config.toml
lr = 0.002
adamw_lr_other_params = 0.0013
epochs = 15.8
Rows from block 6 of a small image flow-matching model, named by matrix and row number. Rows with one number belong to one neuron. Each number is 128 + 24 x the weight over its row's rms, rounded and kept within 0 to 255. All counts start at 0. Numbers have three digits each.
After each neuron's rows are labels from the 100 images, of 14976 (inputs lightly noised), where the neuron reaches its highest value: "colour at peak" is the nearest of a few named colours to the mean colour under the peak. Only what is clearly more common there than usual is listed. The data: streak pictures of flow and ridge fields.
# fc1: MLP up (model.blocks.6.mlp.fc1.weight, 512x128), inputs 0-127
# fc2: MLP down (model.blocks.6.mlp.fc2.weight, 128x512, transposed), outputs 0-127

fc1.399:077134145146092090152102140139138143132136129129115090173161121117132087107076116129098115084097138106130149154133128160120156093133174161087172138169161122129134143140128069147123106120148103136108147114130163116110104097141124163156162125157112111140128136135137156150125123113126117132115130144162113175124077156110129155122130136128124104137060132146127118102158159159143090125155
fc2.399:139153065162120102118121113132131163150141128099107143111098122097143153092160101124092082108130093175095153169099144149098136085151181140099145098112101118141128149111117169105139111137120173115138147115112100136119119119122142140147096127119168121122109159139132121124132122105145123078112158136118134077145118108157142146138124170118132130158082139113128108170079093151144123130097
colour at peak: white

fc1.485:085163107144149179104076119119147113149117114082133136107120118100160126153103097056157123122119117165079163128122136140136133159156098120091134133138115094147160180098118141139095086104111118109129131125131120139127125115139134128206119104106155089106125166099118114125114111129106147145130142134089146100125142133128136126141139142141130126133165171112083107100163145108108115105143
fc2.485:177109165144140145152105137151110087117127109147149119105157146113104132145167159187155117138126128077172164140098131131127150132103085118118133129124137106121129082184170112164137174124118120139087171139135133119096118145126136124069150157117119141111124106146102138150106144136139130143136107123180140099133129092139103158117144088130111148123162062169123102131131133134111130127113
colour at peak: white

fc1.193:132138130150101180150145160138116126165114106129099158147132181124143131087128082152143125102113159163154073109117098130156160070132133156115158112131110061103138166148135109089128129148143136100087120114120146098160138113128151137147098138126135134128163107137143106169101116129153174113085115088149143126125115111123157139103097110117117155135088120127154172139132139135137163135134
fc2.193:128132125140106074112111129125153120151140093142124094138137145136178144111122105109162131099103123127138088133156149102103110182085133087071103183099134087157145114123123152113122132086132142174094121137141130090149150114148086145115143157135119128116127137128119094081170101148113093137080106171173145113144119141123153134120137154082132129156137117133129147134163121153132158131135
colour at peak: black

fc1.305:154099140158136131130092129105139108127227123087120132160162104143122126115142160125130101124135115130131156187123118147128137128140192170171158152162111139110127161134121105122133136152099152163142120152139141116146130145144137081127151161129143134119112129137139145152146120125102119075130101152159120142093092121110125124152066144110119070127109128135151153110128119159085128142119
fc2.305:161105121156106110055123128143068082113174182168089101111153126125089128144125126115144169127140121137093100200116148120130114122167157120125144119139128097133141146103113104114139144115139139123129111161146125142105122141137142162116102114119121137114131129155113115111143099116134132131174125141123138124107126119138109150126074144195129159105152133103209135143114133123131143122105
colour at peak: white

fc1.164:140154126135118160133132125140075101153115115129102170108124194104130134122123096126120073118114178174155159139127121096130158095131110144145128100147073099103116136162113131136130103133121117124126086107122168108124113127175146084093160128130149117126125092142154094167096109147151176132096128083122173152092112115134103137111131110093153122142107137131110140166126094120129128111121
fc2.164:132105118150110085126139114098139124129115108106069108110133161163154129081118109140097097098131077098128118116123125092175102141107101109104143129101111112111138109121107127091152140100116137144134090135140088126185102115125084102127102156129119127124146137103075117129157102152140062138108104125135163094156147115145110109164143141105131159105131149151116160129137155123177147113164
colour at peak: black

fc1.390:063158125179110158135128113139140156156156118146125130145125132130129141180158164115129168157134133134197142087135116123127123120168112104143143140152160115122153138072138117116120118151144127110131155098120129113122129145143137149112142141131088138127132124130123135173137148123154104109146166137144119119110029114117128141114133128133173107141137155145163160137150130109114096126055
fc2.390:133136125114132118117125163117145126136121115164104092139156127154098137152154197187097123148143121113201124153121173100130132182152111149080144078144106112145132124163171144125134061110147150148130142153125141137129131137137130151107120115133069131120106144151134107116094140128125145122114140146147131138157169137140096137138106144104090138116126147119177156113131114134112109102176
colour at peak: white

fc1.242:111141100124074126117103130125110144129108100054114146131071128121102136095127116116132125188130103149213142120128152123120141178115140119142092118154143109100121177091142161122116146133088125125133187110122135130148128143120111137122127146124151138124141124138104140128109126120087145102085116142134134132150124130172133122156093109148128078121167088113114102141127101132118155117077
fc2.242:165154152180134168145124117129103164132134136156131133135134118153123107130160138151133098128125127118233116115120057140129135095099128120126128156101154136135197136139134123152134161077124103135127139140151121123133129163123117119102124139121112148133143107124128120160148081137135114123082188092149122132101150101115124131113157119165090162140139116124099113124087144134152153147129
colour at peak: white

fc1.346:125159086127168161144165171133110146175138110103149140130105141129109120106102120124146103126145133155132113131149114242134142151173149134133140090177115128117158147132131081172143105115107131098121158101124136125142124124148105126143166105132155133110135105160139109162100098124126127153150148113089164110160123139122151149119164131145125140109139125119145123125171139084110101101111
fc2.346:107140160127165132140139129147138119126114160066143145171151128129130109100141129153152059137143124140136095170114125213122091133119146137137083108105119122146128121117119144184123163131132121127119179134148117128125122163128100121123120123128118097105091156132116132133120122111147157135130118122149142125119181109139113155123139162119153184134162115100121102136106100115148110122213
colour at peak: black

fc1.2:082143129165099131123127126142158165174079113141134134175119086130095165056153139123159112116122142145127154101126126145140132143172112159116081119136115139163141119204147115148133104151101119119121106138153147141113130114122132129125060134129137140134112121145127118129138158131149126139117107148137133116111116114127123133179089111130118168132167137127151133141110120168103148155054
fc2.2:132140120118145134144117123128205120207138102115128116112148102119066101116108189132150136130143114109108156123135153140168144128103114079097135141108117110119120139094117142122129109107117146083114096141109133120096125124130123127176126169132126112128151061111123109171139096130112120138127130122127131150147145137131111126106140125206148110116139118144107113142076162176109118126133
colour at peak: black

fc1.329:118143141154112095093112131142125161137138109106122102111126122034133139113127126134120089167130118111167109131116166137126105137145118143123158126156169108125140112152143121120103077099098112115128011165133125106167126153141119131146157153122136132124122110143114153164124151125099110122127107120126145110136139120149118121149138101131098047117124130121120134125114116137093131112159
fc2.329:082132130079113168104166108122129139182126169117140096097139138061152145128132102132122139110116146110179148164105085150134138150178123122128123142103149149121102143124108138109121125110130130106119140122130116112111127114128130125229103115129090133139120151119120206091128111112112130084145154172117146112133141136131156126102117120082111148138135125142107136131119114137149130093134
colour at peak: white

fc1.210:075121123141123137100087121135151149155142113165125168153089129108125111161135117124107153152131121142157125099130136128115107192123056137122151122150155131127165139048154106119124135137098125129149144102130148112124126142141118130124145155127131145130132108135135120156115151129119105126133119160148145106120057101143119137135133111154142088110157132127118196138159125124111115137040
fc2.210:054113144080125117116158126121140082156157175089124141106149119139151136107157178126124097127123133142237138084123154149117137127128135150107127108144138126133073124131114115166132106155137135119117123120148142131121128146140113119071127128128037150131126125128126086104125133130147122143163090099152135117136082126117113123115129125149130146128144109123137137131135127152117114107126
colour at peak: white

fc1.258:122086133134123111116117066134102146135124100152114111110131151161105133124129095095109079160082140117143121085097108080126131112105125070105172117139143132132121137074068155172129120100113143105143143122111125123166084154109118150136192140152129128135144149133100144166108133119111128124140113130113162058144148132120154140142147099128104092132121147119136132148114149127128127091106
fc2.258:152149135101136117162177156137126137135141152135079170143111105128134126149095119141064122168087125144138106136131130069104100143142133128125116144146136121101138131181075146157128082119129129139166139118125174149123091074090157167124126098095168121129117138100145132121132157132152121132122114144146180160122104133137148103130148180096130118127105137137135105114156126106143136088153
colour at peak: white

fc1.245:120124095121097160092125111112107121134144111145141138140132118166087148136136127124125132100133119140088131109123125112128161145105106110135099138150075127133104153081112138099109152131092128145130243137122147138122125102116133154091040152127166117102135122128133142109113129130137137144118158156128124120108101140126125128125133133119165197109126121143197123132119130141113111143091
fc2.245:169112130188140095121074123118101166086161127132135101125129132145091118102121147119131097129121121146087115115121186115116130095105135138136158107152120109142148121117126138146128141140153126145145168112140150116126132171133103113057129171122149133128146104143132065198138167133135127139077077100132113123127103119119118140156132110147138095120130138116185133157095134114118119154136
colour at peak: black

fc1.11:112136145172114112141087105079091153138124125120110136193158118132089153121102139102170085180119138128141092153142109113135120115158133133111122143146093127132155142115127140152126153114071190122117135107101142099124171139150102150099145123121113100120109093172143117172115123097145101126106099135086141108120120115087113149110113108102098095118093153117151117149112121151161128119108
fc2.11:136141152117141109168144180094134169101124103143118101142106136147116130119120119129159107132151096158157114144156124106126092118137135139076123144087082138159124185128139111139141146125137165125145151114118151121144169108134145128133136134131127204081111112163131124122165093076139129087115145118117109105153104167151123143121104115111170118110162130081121106097089089127148154144112
colour at peak: white

fc1.250:114142131138113111170155121145095124122152116113128129084097134106108100121141134097135062128120131127114151158138120163120106133121132109162134112157155134120112142122155130171120120121120124138121153109130167095138126105141128077095095123120135130126133112117136137149108109112122120134126153138120153100152148122122133154117151129120149255118148133097116113124099151122098109104103
fc2.250:127150187126177139115164142139136118152091126080126153173118133124138122105133128113140079126143111117160107190113121223113099161146152120145096109112116111127123131126139146179124131134185135135117163106125135134136134166109134123158128130134120087102099161119149137126130135104133126110124135120130134129130134130117099136111136154106121194149116120103115100144093108103145123127198
colour at peak: black

fc1.275:130102118133105113094084117111130151099145103124138116133116079109138136128144161106117135157135095083141136132131149133100102190137133096145142156135137182150132116113148151154116129127137133157128174130119145161103129132132120139120153154125162140139078137109100168110167166116112064158147158184073104129128145151132119128151160146140130100102179123129123092099125133179110117136104
fc2.275:129150141122109188164106124142098124114116158132153162155130081112091129132100150143130134169131152179129126146107109150124127107149132184186155098131138165124119162125155104138140125159107129086138172122147147144093120156153139136133121101121131097131155112125161161136073170118136188116164151128128092126129099078148127101107104115158133150114141122124137095149091133132129104127135
colour at peak: white

fc1.489:156131109188136129110129140114103111131132090177116128134169115076154087130144172121113101092132123137073143114105127143130114099132123130152165149138119117132076115111143125139112111119108158123130076154137133142106128098134123117138090110127138149141132129155117096165144133121125109201156128147127129116100154120100118114105183158113135149135109129139146193114116143147105066148092
fc2.489:146122126067150119128133117117105185107123119168104129129088130132175163121136134130121149094142131106095124135163158111132114148169142091143119100155111091140140135125155142122119092149138115101139097136111132143124125102146128141130129116135105081135131104110141047110115112106135159087145149116098115130162101133152135148150075097135132092133093146122125188143170117135109074151156
colour at peak: black

fc1.307:140101140136114132084106118120131129137148100162137111122168116094116133129155105142106085062115132095048098136137104138118134101140118127134168127113090154166173098155083090125097104097105118148109107163129148129115123104151135114109094146127172109128103103097147166127142155133156129112148140117124132079111114093111127132107156137113114157119095168145156131101131145147105126112165
fc2.307:060127101112134098142112135127166088147118126137134124132112127143111126121118091112127131120123132152029109122117192135134127137152123152123123124134158136123061122107119144095133117170108139120126116109101136122121122103135141129186089102124182137119134148138117162103138203143131118136163080189101124138141127161133131113146122154102153103108113141116136123135144122108141133123124
colour at peak: black

fc1.285:058066104133111136113119120131118135141089094152131175132124119154106121091140137137114104094120120117123158180135112110130133131126150112138157112139107137135156154105095128124120135083109133106124255117120143126087124102131122116091081126123171110125127115151140114139143137120117156127106102121116124145100133108143133131113133118115121158132134115127108142114122128133142130105097
fc2.285:054056118139146158117100116127107134065101082126136137109123129135126124130133134150140123133139135100126136161126139138112149138162123111113135146102121129129090109109110122149134070174152128093140149158136129130143134114149127114072118131126179125128130105127128077148117103132157117167067142214106130129138126132124116127172122115126092109122084137111145120131121128143115140162139
colour at peak: black

fc1.215:131139111134115143140103159159144140081114111126128118145125144126124100164119128136122111103155118126117109108160161108117116126150139097113117110083205102125122134124164096147096118110169145132075139150151186188086121153147067155107112105147107092129125106089153122130100131136139146179130127121140125141149121192129139134137108140153172137143128122143127130093103121141096123169111
fc2.215:134098149146104108086118101169121100148157110120151143110134153079103140177121135118126109113147145123136099141096145101109109135125131120126149140140069106144132135141170154158138134141095102130096111100078049186117116150158199154163132129108159165134139155173101112118119143149129121101134132147123115124129137076125152158118135127126112118146125135141133121163125144148094105123150
colour at peak: white

fc1.411:071146150147105115127132161147142171127144106133118111125132108120114146088148133117139094139127102135144186100130121109122124145136052125103207109150111118142126119127148128155118116105100138120117194149116131122117130127134127109136054158126140139125124107121141124152143154129130171133138103146145137149136177158141111104099123099141098111102110137152130170116133131147105138107203
fc2.411:135170144112144160123072136112103124121141118148145115123123122123128170140150122106103110123118104128135105120142118144152148102060154094095150130139124133132102081123100115111108143055132123154132163125115145101142126106123095111125158080123142103142154111095138088095112169104156113153166148137132122134147126126111132111147142127086129126133167125130222098134080145117131133158134
colour at peak: black

fc1.415:109157148125111131145103179142118174168131151129135136144114131126092124124122152134136123115141123124153150197154153148131147158147136144145130135180102119117141123143138080085138171126119089151139132105132109124161125077156093145146228149133135091140110135146134153153105123119080124131141151150146124141146136120140195123121158141110146142096112113092135107140114134131103102133146
fc2.415:142124092115091124161140085098122138125153125175129110077137131141123147136126127121109169112127148124115146076113131057131150129130098125136158137146154129122127144122130139067122083126123145127133078139120148131134121062142168126107122122129143174155175113117113117127121137110097104122133131130120127115135119144109156111165112098128128060108090152153142143115152147132085139140058
colour at peak: white

fc1.301:136154141144130118161119123139122159125068119138154154093087106087128101151122142098118111100171144099123133128128117081171153128139107152162152129137160099102136149131122132126118137150154160132140134129128145158152133131156099087135167136126130139076150084127146127127157121138147079146110137138144143130136101183090127120135073165153151100123139153213121110107140122144115163129109
fc2.301:137108112137113126132128129148118159127151131150151103116147100130119161159163134143128125127147115188119131122118102114123200110131097137144103121148117081145123114125092129145153124121114155137185160109138130133161104139150155070098113138089144112089141132087154154138135120160107111127137125133128143190135101123136111125075189067119144109132124107090122129128100151119098156097092
colour at peak: white

fc1.438:115132110146084161080123127118094136156140108132108173167107152134088112140147108098123055139137111109143119078122151127143114161140155113134148097133144155159139127071118136141103120121114122086140078098131131160133121101115129116123051139122143144117100111173117139112132137137144147142136103121119132130119145072147115130129073127142117154095110120136152115126147123138142085135186
fc2.438:108121134134109067151135147143046135116140132124102105119137157104133146124132071160126129146127133133150130111138119108141126090134143094107140208161124109108141134148123138133133103093106123043146090129127124145108123171133110117118142133131111098129147135119119144184127160147118115132127165190136127114133089155110141129111165136135164096114114128129100115137108128160153101128099
colour at peak: black

fc1.4:158132154157141117118160155118142164153124127111141114141106074074120168119128161133109139134144104147127094167134135103178099150158146127167092148130144110159157143120099100135144140140180127121128154131107148115165147132125118109169126136162124144168118135141140119151110100134118130183126126130105195079111141103146137153095075112174134103126131104132111122134103150150092106134095
fc2.4:154135101111130140142087131085141173157144104135134143176166082078142148079114117157131187091141129116105123109150112118130125129141148139119119130138131127114113109149114102121166111124120151101087132111127121126166136124146113101093135129121106141172132154150125133138137108144088128123144110143112185166150119108131114164170168203144146157149144166117132123085141112123078115136132
colour at peak: white

fc1.12:126157141156114110093078144172122113161142094064138130141096126122126144131159130143088080078123098081111078104102106125117120148151072119148141120134131120127084161114128105093104101126119131128112168087091125121100117135127114128129132131118153149094124135148119134090097146113121135086145114150132112094119134090100111162154129096096141103112151111118105120153110126170102142092122
fc2.12:129115129110158186157123142176078142117139162096141128118141138106131101104123169113115106077142144163104091124163186126086133111102110111121129150067146132114183119125162128130142128140095119119124137145183136123113124152135109140120133113124138099096119092107140154167118135128161104117175159136138122127130096120134114167100104132110111157098137148127129115105148127069148123083138
colour at peak: white

fc1.500:139131133145119177151148146138111098165125121147104116108136141127117155098134079153120103127120136151152115106123125126172162046110125164140130059164108102099117149128103131120133108117114141111139108114117161110133129132120128100124114116130148120114157133128140117162060132126180166095100135094159148108095099089144136125097130104090138149141128125107131167166139123071104134106136
fc2.500:147083127153131114154151142139162140129106106172101111106123139141125124116149121113161133083117112095116128115142139115119147119115147095086116133135182095164131066138126152122124159128110136157124079126126104129127128133104103156127108129107131137114044152136100102139150084138142086143113100111119177161143172161111147153153175120126114115156127145125109150072160143114110132105108
colour at peak: black